From a checkpoint of a small CTC audio transcriber.
Model: 6.6M parameters, waveform 16khz input, norm rmsnorm, width 192.
Data: trained on short made-up English sentences, spoken by a formant synthesiser in many voices, 26041 training examples, 14.5 epochs.
Rows from block 4 of a small CTC audio transcriber, named by matrix and row number. Rows with one number belong to one neuron. Each number is 50 + 15 x the weight over its row's rms, rounded and kept within 0 to 99. All counts start at 0.
After each neuron's rows are labels from the 100 clips, of 14976, where the neuron reaches its highest value: "responds to" is what is common among them; "lies over" is the class under the peak. Only what is clearly more common there than usual is listed. The data: short made-up English sentences, spoken by a formant synthesiser in many voices.
# fc1: MLP up (model.blocks.4.mlp.fc1.weight, 768x192), inputs 0-95
# fc2: MLP down (model.blocks.4.mlp.fc2.weight, 192x768, transposed), outputs 0-95

fc1.735:43 49 58 44 79 72 78 58 20 67 48 67 43 49 31 64 53 36 39 52 33 61 73 61 25 39 29 63 51 67 48 76 41 40 33 47 56 66 59 56 69 46 36 38 83 89 55 47 58 65 67 61 56 22 36 62 40 54 24 55 49 62 32 55 48 74 64 43 70 57 55 42 48 52 63 47 36 07 57 18 50 43 67 48 43 39 70 68 28 53 31 54 54 66 70 54
fc2.735:45 40 64 44 41 45 30 64 00 50 53 55 53 58 41 64 43 66 36 56 54 29 59 49 56 61 82 31 52 70 61 47 70 34 57 61 72 63 65 37 55 43 49 41 51 69 70 44 29 49 39 25 33 78 36 86 46 49 30 65 70 42 62 66 24 30 59 46 72 29 52 36 48 50 45 50 29 52 68 52 83 66 52 34 47 67 72 46 62 61 37 40 43 46 40 44
responds to: /v/; /dʒ/; "village"; /j/
lies over: /ɪ/; /ɛ/

fc1.242:29 52 73 67 47 43 36 80 65 45 47 30 45 70 49 33 56 58 44 59 51 49 62 54 45 59 41 30 43 43 77 85 71 73 54 41 38 43 51 70 66 52 64 49 47 67 40 22 52 63 36 41 60 49 30 31 56 73 58 40 67 47 25 83 21 34 60 53 40 67 64 21 32 59 58 32 74 32 39 52 63 40 34 65 48 26 42 65 58 56 44 37 26 57 83 14
fc2.242:53 81 56 60 48 61 41 76 52 56 46 40 20 75 67 58 55 59 74 30 55 34 48 49 74 30 18 49 39 59 58 36 20 42 55 76 54 35 70 50 40 56 71 54 25 51 34 71 62 42 60 55 46 64 37 22 76 50 40 61 67 41 47 34 75 33 65 52 37 56 31 43 31 41 49 60 72 62 56 19 39 42 57 57 37 28 74 64 63 63 45 57 26 56 65 33
responds to: /u/; /l/; /b/; "blue"
lies over: /u/

fc1.67:50 61 54 43 58 44 66 40 44 54 51 53 71 45 68 42 58 36 52 77 46 44 50 69 53 67 48 49 59 41 57 47 48 80 49 57 51 30 53 65 43 36 20 33 63 37 65 46 47 58 47 51 25 57 84 30 38 60 45 52 52 73 44 71 59 36 52 57 38 69 67 77 38 36 80 62 51 71 31 40 33 25 58 26 60 29 48 26 45 41 53 43 45 56 71 35
fc2.67:60 36 49 67 33 38 57 77 47 48 48 55 56 40 53 41 82 60 48 35 75 52 41 32 36 67 47 49 56 70 32 48 38 45 55 74 43 39 39 61 45 29 51 67 29 42 44 48 48 55 53 62 59 43 78 29 44 60 35 40 58 46 39 26 84 37 51 53 34 39 42 30 17 59 43 13 71 36 44 47 48 33 72 61 36 47 49 68 59 28 66 50 46 33 69 61
responds to: /aʊ/; "our"; /ɔ/; "saw"
lies over: /aʊ/

fc1.185:64 36 53 35 84 33 61 60 75 51 62 43 17 48 29 61 49 46 29 29 51 50 58 29 42 64 64 49 34 46 53 49 64 60 59 57 61 61 47 33 63 45 67 39 57 99 60 49 34 59 37 50 53 50 37 45 53 77 68 61 53 69 79 64 35 30 32 40 39 33 57 61 47 29 38 37 34 65 74 66 40 57 51 62 45 64 70 51 39 73 56 60 38 56 25 94
fc2.185:64 55 49 61 67 44 44 45 66 58 48 21 50 48 78 52 53 56 38 92 57 33 35 34 63 52 54 52 56 58 54 82 49 56 50 54 75 55 45 46 86 48 68 34 57 77 46 59 47 38 53 58 36 74 57 15 27 57 60 53 40 58 60 60 42 64 56 05 38 26 33 23 52 32 51 24 68 49 68 61 69 64 29 53 39 47 45 63 35 41 53 53 49 45 09 37
responds to: sentence kind: request; "find"; "small"; number of words: 3
lies over: /f/

fc1.326:28 76 26 58 36 54 56 47 57 75 51 57 40 26 55 60 57 67 53 33 75 61 52 58 61 30 28 23 63 64 37 54 29 60 59 46 24 31 45 13 66 66 67 72 60 67 26 44 47 60 39 61 26 57 21 56 43 34 54 41 61 48 40 37 32 22 60 23 75 31 34 52 30 27 72 43 64 64 32 41 65 58 68 38 62 60 42 32 29 59 99 69 45 46 50 33
fc2.326:54 75 51 59 51 53 60 39 50 75 49 36 48 25 38 60 27 37 54 50 95 48 38 45 70 57 81 42 48 71 47 41 68 70 35 50 66 66 77 40 59 56 38 52 57 32 53 37 45 39 56 35 17 38 65 33 54 43 71 42 65 31 32 50 61 62 48 38 45 45 56 48 27 44 78 59 59 53 49 29 70 40 39 29 72 46 66 50 33 59 62 40 29 11 45 32
responds to: /b/; "her"; /ʌ/; "above"
lies over: /ɝ/

fc1.137:63 72 58 50 45 51 61 23 62 31 56 52 38 40 71 36 25 58 90 70 49 41 60 61 65 28 61 55 57 47 50 28 24 35 68 57 47 56 28 20 46 50 37 36 37 47 68 58 54 69 66 40 41 59 69 42 73 52 74 33 68 54 48 44 60 38 27 81 60 66 45 46 54 38 55 59 51 33 71 31 44 39 40 73 56 51 41 68 34 73 48 40 73 23 56 30
fc2.137:40 62 48 31 13 58 74 21 59 75 59 60 51 64 34 28 35 55 57 56 70 42 33 39 34 60 62 42 53 64 51 52 64 46 71 29 27 71 23 36 46 56 48 31 41 40 44 32 59 58 40 52 52 75 59 45 69 65 66 47 52 42 44 35 65 35 06 56 48 54 57 44 61 42 63 59 47 45 55 14 67 67 49 40 64 64 22 58 59 56 28 58 50 57 43 51
responds to: "bring"; "me"; /ŋ/; sentence kind: request
lies over: /m/

fc1.684:36 46 66 57 72 48 21 51 77 37 82 55 60 67 57 32 88 73 73 51 65 45 42 87 48 27 70 36 51 76 51 47 39 69 66 31 42 60 50 30 50 62 43 61 48 35 45 48 50 50 39 60 62 64 56 38 18 76 34 33 74 40 32 42 22 60 61 39 58 37 57 84 72 52 53 82 22 38 81 40 54 67 55 59 49 51 32 53 47 82 30 34 67 69 59 72
fc2.684:59 22 78 61 61 41 41 37 68 62 58 38 44 53 51 43 60 71 61 43 49 66 86 66 49 31 55 16 51 60 41 23 51 51 55 28 51 88 49 42 53 41 63 52 45 36 62 42 45 40 54 79 71 50 46 39 40 47 49 15 28 43 52 45 13 45 47 53 77 56 56 78 49 57 36 73 36 44 46 66 51 41 41 72 64 59 24 52 69 59 36 18 30 67 53 76
responds to: "robot"; /ɑ/; /oʊ/; /b/
lies over: /ɑ/

fc1.86:20 41 53 51 47 55 54 34 30 56 52 76 60 47 19 45 61 28 47 55 32 53 44 45 17 77 71 68 41 72 48 42 26 61 47 50 43 52 53 29 30 74 33 84 44 43 46 60 46 67 24 67 12 55 36 33 66 40 28 50 57 43 55 64 64 58 40 51 55 43 39 50 38 26 58 31 49 48 52 46 50 57 29 59 60 67 60 66 54 47 29 44 47 46 69 44
fc2.86:67 69 08 79 65 50 58 57 56 43 34 56 56 72 51 19 42 66 68 67 44 26 46 62 43 46 68 54 41 46 70 55 53 55 50 31 49 33 47 68 46 39 73 38 67 44 52 44 59 43 45 65 68 75 50 58 54 64 50 33 52 32 44 67 56 41 46 68 68 48 26 33 37 59 40 49 42 66 64 38 28 30 28 67 46 61 47 45 53 64 25 67 30 75 40 71
responds to: /b/; /d/; /ɑ/; /j/
lies over: /ɑ/; /n/

fc1.345:60 56 43 72 55 70 46 35 62 43 48 61 45 64 38 58 58 54 41 65 65 61 61 40 56 61 36 36 30 34 78 56 16 41 77 55 48 47 56 48 54 57 51 50 75 36 41 61 24 79 60 72 60 46 25 55 35 64 46 44 44 45 33 62 60 33 31 37 44 28 75 42 51 53 05 47 58 45 54 36 40 46 37 58 70 80 33 53 41 51 43 63 66 51 71 15
fc2.345:54 19 48 36 33 49 50 14 79 54 53 31 45 29 32 57 55 27 39 65 34 67 72 48 56 55 56 23 50 51 51 55 56 83 32 66 60 57 76 27 31 49 41 64 56 34 37 68 40 57 40 55 45 50 30 63 51 47 42 48 60 28 63 40 57 50 32 71 58 25 53 21 47 72 53 54 61 39 53 53 66 50 37 67 74 40 52 38 49 51 64 56 33 28 52 42
responds to: /u/; "who"; sentence kind: question; "cleaned"
lies over: /k/

fc1.753:70 58 42 69 23 73 66 40 44 61 54 55 35 71 49 77 33 60 52 53 55 44 43 43 70 49 54 35 59 57 53 47 43 41 59 48 62 56 40 71 54 60 62 68 24 50 40 60 49 53 55 51 35 37 23 52 54 26 41 43 39 32 74 47 24 46 49 65 28 32 43 53 43 78 27 39 45 16 46 54 52 37 81 61 26 45 84 53 66 47 39 46 60 54 57 39
fc2.753:51 52 65 50 39 38 62 33 33 38 60 57 42 20 39 54 72 41 37 26 33 43 32 62 52 54 66 39 84 46 59 43 65 69 56 73 80 37 23 46 71 44 53 55 24 52 42 55 65 40 38 68 55 48 45 41 74 33 25 50 24 70 63 40 29 62 38 29 48 42 38 24 36 69 58 86 54 57 64 63 53 48 62 70 61 44 39 31 82 70 42 82 25 72 42 51
responds to: /v/; /ɛ/; "heavy"; "very"
lies over: /i/

fc1.532:09 50 23 74 37 39 53 78 41 69 38 39 37 25 61 79 49 53 59 51 27 59 57 48 53 38 31 53 65 62 62 62 49 31 57 50 57 42 58 58 67 43 50 60 52 61 54 59 45 54 38 55 63 66 41 54 51 50 45 23 68 56 34 74 55 44 53 47 52 56 57 48 48 54 49 07 24 21 50 36 78 31 66 40 70 45 53 46 63 36 56 52 60 69 82 54
fc2.532:41 77 46 57 38 35 28 83 30 34 68 53 28 44 33 40 30 37 54 61 59 47 45 81 51 35 59 43 53 55 55 73 67 63 40 54 24 60 88 41 60 49 41 56 46 90 51 51 50 61 65 32 48 50 45 52 44 39 40 31 54 36 57 48 56 64 49 59 65 26 49 38 30 82 65 30 40 56 42 69 72 12 72 70 51 55 46 26 62 65 52 59 54 59 49 41
responds to: /v/; /dʒ/; "village"; "near"
lies over: /ɪ/

fc1.222:46 45 80 60 64 50 35 40 41 45 25 42 49 28 25 42 38 48 76 20 51 50 50 40 51 39 65 33 46 59 33 53 39 51 32 43 61 59 27 55 77 33 41 52 64 49 60 54 37 55 37 32 36 64 52 53 53 55 48 67 34 54 38 37 50 20 48 22 56 48 59 22 59 41 40 72 61 30 61 24 70 63 51 55 73 25 58 37 47 45 40 44 56 35 61 34
fc2.222:27 30 46 36 42 38 45 25 59 38 75 57 57 45 51 55 41 50 58 38 59 28 42 44 37 36 33 58 67 35 74 62 55 57 46 35 76 58 56 46 52 87 30 43 48 45 22 32 74 38 48 35 28 61 27 55 41 55 51 42 52 71 49 12 57 56 58 58 40 60 53 51 41 50 61 86 30 46 52 41 57 40 41 30 48 64 25 43 74 31 39 61 30 66 24 66
responds to: /u/; /θ/; "threw"; "green"
lies over: /ɹ/; /u/

fc1.81:60 35 72 67 56 39 45 36 53 44 58 52 43 46 39 63 58 25 47 25 50 57 73 41 48 35 66 26 35 37 44 66 43 23 60 70 47 33 41 32 38 79 69 57 26 51 77 64 62 40 34 65 71 45 66 55 22 77 37 54 73 56 44 51 44 41 27 39 40 33 44 41 55 48 78 67 30 34 64 26 48 68 56 62 58 46 46 46 66 61 81 41 77 52 44 49
fc2.81:49 75 33 65 41 48 39 46 11 58 70 53 56 58 71 53 34 64 41 72 29 23 38 37 98 54 42 40 48 53 42 71 55 52 57 72 66 34 19 57 71 62 39 56 34 52 67 47 48 16 45 50 44 84 30 39 49 10 51 35 42 55 56 44 52 59 52 36 30 30 41 32 48 31 37 37 53 47 72 58 47 32 27 45 44 51 67 47 59 36 65 52 34 53 37 84
responds to: "please"; /p/; sentence kind: request; "take"
lies over: silence

fc1.72:67 36 44 51 50 63 66 45 57 44 46 86 46 43 49 51 41 46 68 42 65 51 49 55 48 56 61 42 44 44 51 53 81 25 69 48 32 81 54 59 57 66 52 52 57 53 58 39 26 50 59 55 59 60 50 66 31 45 17 22 77 24 42 63 78 51 68 32 73 37 57 57 69 63 77 82 34 64 53 29 38 29 12 65 25 41 28 62 20 53 59 56 40 75 30 30
fc2.72:74 09 40 40 37 31 60 65 69 32 79 45 68 26 44 31 46 53 67 66 54 60 50 51 36 54 31 71 63 36 63 50 52 33 53 55 44 39 59 46 48 52 46 48 71 66 77 52 43 39 74 52 71 51 45 79 50 54 47 32 60 24 29 52 89 51 47 62 78 46 76 46 45 36 55 62 46 62 37 51 51 50 54 62 44 32 31 66 62 60 61 49 46 34 72 49
responds to: /aʊ/; /d/; "round"; "found"
lies over: /n/

fc1.680:59 41 70 34 31 50 60 53 24 54 41 64 31 20 39 38 61 49 56 41 70 65 49 57 37 49 53 67 48 51 47 51 64 54 57 49 58 35 39 56 40 52 53 54 29 65 71 43 55 72 65 60 42 47 48 47 68 63 50 67 54 34 50 52 61 61 54 42 41 71 53 60 49 26 48 46 74 71 60 56 48 38 49 41 57 51 49 45 31 27 49 25 69 49 04 52
fc2.680:40 39 44 51 48 68 51 59 54 67 46 30 33 57 36 37 51 44 78 46 66 14 28 46 67 24 57 59 27 41 58 46 52 37 36 67 84 70 41 29 46 41 42 40 50 50 61 48 35 38 41 65 48 48 59 50 62 58 49 45 76 49 59 51 56 48 70 49 58 70 56 63 50 53 67 22 72 70 61 29 41 52 70 17 44 41 39 62 61 39 57 81 55 68 58 59
responds to: /aʊ/; /s/; "house"; "our"
lies over: /aʊ/

fc1.299:45 40 46 20 23 49 65 56 47 90 38 56 34 54 29 37 45 44 52 19 72 26 41 26 64 40 48 54 37 38 42 76 59 35 41 75 49 49 47 47 47 50 39 58 48 23 44 72 43 65 43 50 46 42 43 38 48 51 28 41 38 48 51 55 62 55 43 29 57 63 58 49 40 62 51 56 69 28 42 38 52 33 30 77 57 47 59 72 21 42 52 39 32 71 34 51
fc2.299:38 60 64 44 27 64 37 54 65 48 34 63 35 47 38 58 64 94 61 52 72 45 27 73 75 43 36 44 26 72 65 69 40 25 41 56 47 42 46 42 11 56 43 54 64 40 57 69 90 66 58 36 45 58 33 56 36 45 44 48 65 52 41 38 39 70 44 46 59 44 43 50 65 52 52 60 64 65 34 20 70 47 66 58 36 64 57 56 63 76 41 62 27 76 42 60
responds to: /aʊ/; /ɝ/; /f/; /l/
lies over: /ɝ/; /aʊ/

fc1.580:28 72 27 44 41 43 70 31 61 37 53 39 68 29 73 49 51 54 39 50 49 78 54 52 60 62 57 58 44 49 56 52 55 41 85 50 22 69 54 55 57 66 57 54 53 46 72 46 51 67 53 49 54 22 18 54 63 63 44 30 44 63 24 50 65 42 55 49 67 17 59 65 60 49 45 53 61 49 31 50 66 67 50 36 55 40 86 42 65 40 44 38 78 81 59 74
fc2.580:56 40 75 52 28 52 36 61 53 66 56 33 31 63 49 59 25 83 61 74 41 44 39 70 38 66 30 54 57 23 45 50 51 54 31 71 63 33 31 59 61 25 39 51 61 49 44 40 63 50 53 44 57 49 48 49 62 45 62 73 29 60 66 44 55 26 29 50 26 67 58 47 65 29 61 43 36 57 44 57 54 64 38 55 44 53 41 72 33 47 85 35 52 51 26 81
responds to: /v/; /dʒ/; "orange"; "very"
lies over: /i/

fc1.226:46 58 53 56 92 63 33 55 74 34 62 64 47 42 37 46 79 59 72 55 73 42 41 82 45 42 57 41 50 54 49 42 44 62 43 22 37 36 53 45 40 69 43 42 50 56 31 39 42 50 54 55 56 28 66 56 16 66 41 16 51 48 26 36 34 74 23 14 65 23 60 65 76 60 59 79 33 47 67 55 42 53 84 36 66 64 43 39 37 80 41 42 42 77 57 53
fc2.226:57 38 58 49 53 35 27 40 63 65 53 18 50 51 36 46 37 52 49 40 33 57 80 57 54 37 53 32 35 65 32 32 51 58 56 42 42 55 29 53 36 52 59 49 56 35 57 28 44 27 59 54 72 63 48 36 38 48 30 28 50 51 46 46 23 49 60 43 75 53 77 53 60 35 45 54 35 27 53 67 46 39 30 63 76 48 27 36 58 64 34 31 40 59 55 75
responds to: "robot"; /ɑ/; /oʊ/; /b/
lies over: /b/; /ɑ/

fc1.730:56 35 64 46 40 43 37 48 71 44 35 43 41 49 74 45 73 24 24 36 37 47 39 49 59 67 55 37 45 55 43 38 41 61 56 26 54 63 72 44 40 72 37 67 52 44 40 32 58 49 50 62 38 46 39 57 21 63 63 22 78 20 25 54 30 57 47 60 43 32 43 43 21 44 48 72 60 57 49 59 55 61 58 52 45 36 47 20 62 61 66 33 47 53 39 60
fc2.730:67 88 52 36 47 40 46 73 55 48 52 48 26 65 53 80 81 57 53 46 53 36 68 64 36 46 49 64 29 82 53 38 48 72 50 33 54 48 66 45 37 59 44 33 37 70 49 63 59 25 43 27 59 69 53 54 45 58 44 35 46 72 40 25 42 49 52 37 31 51 77 35 41 40 60 54 46 36 50 46 56 36 42 72 41 39 87 39 49 53 50 44 26 44 51 74
responds to: /v/; /d/; /aɪ/; /ɝ/
lies over: /v/

fc1.703:52 47 64 80 46 37 47 53 56 39 53 45 37 75 51 45 16 51 44 53 59 44 39 59 59 44 60 36 32 39 44 55 14 79 70 46 67 36 00 42 45 75 58 10 61 57 68 62 39 46 60 53 64 47 53 54 64 28 61 35 63 64 45 74 32 64 22 48 52 57 43 51 62 49 49 32 61 42 34 53 54 63 47 57 64 36 37 45 28 43 58 58 57 68 61 74
fc2.703:49 56 63 32 16 33 44 55 48 67 76 42 32 54 53 51 37 33 86 49 66 74 27 48 69 47 31 47 64 38 66 65 48 50 50 56 41 38 20 11 55 62 53 46 52 34 78 37 32 72 88 68 59 55 76 47 65 64 60 73 70 48 34 74 38 62 50 66 81 34 38 36 61 61 32 49 45 35 32 62 59 73 34 27 67 65 41 57 60 56 67 50 32 69 51 37
responds to: sentence kind: request; /eɪ/; "take"; "please"
lies over: /k/; /eɪ/

fc1.765:43 62 44 43 47 67 22 69 33 52 43 23 46 48 37 64 69 61 45 64 43 62 46 50 39 47 73 47 43 37 43 54 71 46 38 32 19 40 81 41 21 68 51 44 48 57 58 40 28 53 79 68 46 63 68 32 24 49 28 38 73 37 53 49 30 67 40 31 50 41 55 30 54 41 48 61 25 46 48 43 34 53 64 53 63 65 59 53 43 68 38 52 53 65 50 57
fc2.765:01 51 45 49 35 42 25 45 55 73 57 38 52 14 13 40 44 57 43 46 39 41 61 55 61 45 57 48 33 50 45 34 51 65 30 44 47 52 79 56 26 45 94 40 23 72 27 53 25 39 54 28 55 57 43 65 44 48 55 35 72 65 54 52 43 52 68 60 72 57 71 55 66 61 63 19 35 37 42 52 22 30 70 39 59 37 45 47 32 57 42 52 64 61 40 67
responds to: "robot"; /ɑ/; /oʊ/; /b/
lies over: /b/; /oʊ/

fc1.390:71 55 37 41 59 54 45 37 46 54 43 54 54 50 31 47 66 75 75 21 39 34 51 43 39 43 49 34 44 32 50 73 49 54 72 17 69 69 23 57 56 33 69 18 39 32 65 50 43 40 46 27 38 51 81 46 67 75 35 59 40 54 54 72 40 56 43 58 32 72 38 41 45 74 49 62 55 43 36 46 70 36 23 41 33 41 58 58 38 57 51 48 80 39 68 27
fc2.390:32 48 42 38 67 41 52 35 38 43 54 62 50 55 61 62 43 79 48 15 33 47 37 46 14 34 44 46 41 56 22 56 43 64 38 26 28 60 41 45 65 72 50 45 22 38 59 25 63 43 48 37 58 69 46 65 48 67 48 48 43 41 45 51 35 42 59 50 19 46 55 42 77 68 32 86 39 24 44 59 25 44 39 55 70 60 34 57 81 64 44 35 51 43 47 57
responds to: /u/; /n/; "new"
lies over: /u/

fc1.546:45 61 58 73 37 65 55 52 43 43 64 70 54 63 54 28 54 47 76 73 51 56 39 47 62 52 53 51 53 44 59 49 00 67 57 64 60 66 09 31 41 58 34 04 34 43 46 58 37 57 36 41 35 57 52 62 62 48 39 48 59 66 49 44 37 48 31 45 57 62 51 50 42 55 20 53 58 38 49 50 44 54 47 72 96 33 63 37 30 39 48 44 73 43 64 51
fc2.546:48 63 70 38 25 50 60 31 27 72 62 76 50 46 70 50 33 81 69 43 89 72 29 53 68 39 39 59 59 47 62 50 56 39 43 48 18 38 42 00 25 70 33 39 52 38 50 41 50 68 63 62 66 66 86 49 70 53 48 52 55 55 38 54 44 55 35 62 53 43 23 16 49 74 55 77 46 56 63 59 54 66 35 43 55 56 53 43 44 35 36 37 58 68 67 57
responds to: sentence kind: request; /eɪ/; "take"; "please"
lies over: /k/

fc1.524:57 54 35 43 25 64 55 27 56 34 61 57 46 38 34 19 32 45 72 50 44 48 56 55 58 48 77 65 49 40 47 33 27 36 66 56 49 63 32 21 47 44 32 40 54 38 68 58 49 54 45 43 68 61 56 39 47 66 63 47 69 57 43 58 55 57 35 59 58 61 62 40 51 45 44 47 66 31 66 29 33 41 57 58 69 52 26 50 24 87 52 46 65 22 48 34
fc2.524:29 67 48 34 31 51 76 36 58 53 78 58 40 69 30 36 52 42 42 53 69 42 41 30 34 64 50 27 49 77 44 47 51 31 68 40 25 40 16 53 42 54 38 26 52 41 51 23 65 63 45 35 25 68 67 47 75 61 43 41 51 35 39 32 60 32 27 58 74 55 65 33 68 41 78 42 40 54 25 16 52 38 42 45 66 41 29 60 56 57 45 60 80 54 48 34
responds to: "bring"; "me"; /ŋ/; sentence kind: request
lies over: /m/; /ŋ/

fc1.718:42 38 49 48 33 54 61 41 32 53 36 52 59 46 53 58 63 46 60 34 64 39 22 41 48 46 21 82 54 46 50 67 45 41 67 54 53 53 61 38 60 69 58 35 43 57 65 35 85 26 28 54 47 38 74 38 60 62 34 27 57 44 50 43 40 39 36 53 78 54 60 74 71 83 54 46 52 49 12 49 47 08 56 60 34 32 48 63 36 39 35 72 75 29 51 82
fc2.718:57 54 46 67 57 32 42 74 41 50 70 48 20 85 20 28 30 71 48 47 61 31 42 54 65 36 53 49 59 56 37 59 51 43 53 30 59 29 43 45 49 25 84 54 52 49 42 15 79 12 82 71 32 43 51 51 66 74 33 35 62 77 50 73 58 60 61 49 37 45 62 76 44 77 29 22 32 49 59 64 37 32 53 38 41 47 30 44 49 32 31 55 32 57 45 52
responds to: /ð/; "this"; "was"
lies over: /ɪ/; /ə/

fc1.472:35 55 67 37 51 50 41 50 30 61 55 72 37 60 26 62 69 53 38 51 66 51 60 69 64 47 69 52 58 48 61 29 65 32 52 71 37 43 41 40 44 43 55 29 40 50 32 54 37 47 52 56 59 66 65 58 52 24 59 50 65 40 21 41 19 36 28 38 46 44 48 58 58 51 43 49 77 53 60 52 75 47 54 54 59 44 59 17 47 26 73 61 29 46 67 47
fc2.472:55 36 41 39 44 59 35 31 40 67 50 41 43 57 57 65 52 31 43 65 62 32 66 94 60 59 76 40 64 51 50 24 53 65 25 37 62 17 23 56 32 21 65 67 66 29 49 70 47 59 62 33 76 56 42 59 35 28 52 39 40 56 33 33 40 40 54 25 33 46 50 52 48 76 49 31 60 77 40 69 49 59 41 67 57 54 42 69 57 24 54 64 17 37 24 72
responds to: "please"; sentence kind: request; "bring"; "me"
lies over: /z/

fc1.207:42 43 51 29 51 55 41 39 51 36 57 68 75 46 48 43 59 19 33 61 64 43 55 57 53 45 65 58 53 35 86 28 48 63 67 87 37 38 57 62 38 51 30 53 44 23 67 59 55 61 67 50 33 35 73 48 47 51 71 49 53 73 62 54 55 30 46 57 35 67 37 82 40 38 38 60 48 67 16 29 50 47 76 37 73 20 70 62 51 68 52 65 59 63 70 56
fc2.207:45 48 38 53 54 63 48 63 35 47 48 59 49 50 64 63 93 36 61 31 81 43 61 43 63 54 70 22 48 60 22 32 35 55 70 86 64 16 39 55 25 39 68 70 25 64 42 19 52 46 57 51 39 67 82 48 30 57 37 49 51 16 60 50 73 57 36 48 45 60 56 32 30 63 31 28 36 51 36 47 54 53 48 56 59 63 48 41 59 70 72 43 44 38 54 45
responds to: sentence kind: request; "me"; /ŋ/; "bring"
lies over: /ə/; /ɪ/

fc1.309:32 58 26 37 68 42 53 58 66 52 69 43 77 18 49 62 55 44 79 60 49 56 50 49 53 66 60 62 46 83 46 68 56 47 32 18 61 54 74 58 39 71 85 28 44 31 38 56 40 55 56 50 79 38 56 30 50 65 26 69 47 51 46 56 38 23 54 97 53 79 52 71 62 55 67 48 44 40 54 36 38 56 45 70 50 70 49 55 43 66 47 10 41 48 52 55
fc2.309:34 60 59 33 26 18 49 39 41 48 56 46 60 34 66 27 38 52 52 61 54 79 61 19 43 68 43 51 34 76 52 44 66 71 51 51 66 24 51 47 54 28 76 53 71 34 57 62 26 56 17 52 40 76 69 53 42 58 58 95 35 54 39 40 52 75 47 72 51 59 36 50 78 27 56 30 45 44 53 82 37 50 70 80 65 57 47 41 48 63 50 23 31 33 52 70
responds to: /aʊ/; /s/; "house"; "mouse"
lies over: /aʊ/

fc1.737:32 27 49 24 56 32 52 31 23 39 60 35 43 22 63 52 68 25 31 38 44 50 62 45 44 51 82 73 46 61 48 73 50 09 51 65 29 35 35 51 53 54 45 23 29 56 34 38 37 30 53 59 56 62 35 28 72 52 30 78 65 42 42 78 67 73 75 44 63 57 61 61 34 54 47 33 51 52 58 63 51 35 44 43 60 47 57 57 39 52 80 67 86 57 43 46
fc2.737:50 31 68 57 24 46 46 65 35 31 52 29 40 34 49 43 44 43 77 41 54 17 37 64 67 38 46 42 42 59 73 40 56 31 14 59 78 54 69 54 42 28 71 25 26 43 42 77 44 49 46 34 49 57 50 55 70 63 62 37 59 49 41 54 60 36 53 57 74 70 68 59 57 46 43 10 53 70 38 34 36 11 60 33 35 43 54 38 46 42 56 85 62 67 75 52
responds to: /aʊ/; /f/; "flower"; "slowly"
lies over: /aʊ/

fc1.111:44 60 31 74 76 50 60 46 56 53 48 80 50 64 63 44 44 43 28 47 61 39 69 80 44 49 48 40 33 72 58 56 41 35 45 51 46 45 36 65 37 66 55 59 67 38 19 54 79 45 38 24 65 61 55 54 44 41 29 59 32 57 44 73 31 47 63 31 50 67 51 59 25 31 51 34 43 44 47 53 32 45 62 61 47 60 68 33 31 42 42 80 67 52 44 36
fc2.111:62 39 52 49 71 54 74 58 40 53 41 69 80 53 26 37 56 57 62 52 66 23 35 39 45 38 53 50 39 46 53 38 42 36 37 57 64 56 45 50 32 53 46 32 46 27 85 58 62 48 21 43 68 84 48 51 68 62 48 40 46 47 38 45 52 62 68 49 73 68 72 51 44 35 57 27 42 54 54 37 48 52 26 72 52 63 62 57 41 68 51 83 41 61 30 33
responds to: /u/; /ə/; "usual"; /ʒ/
lies over: /u/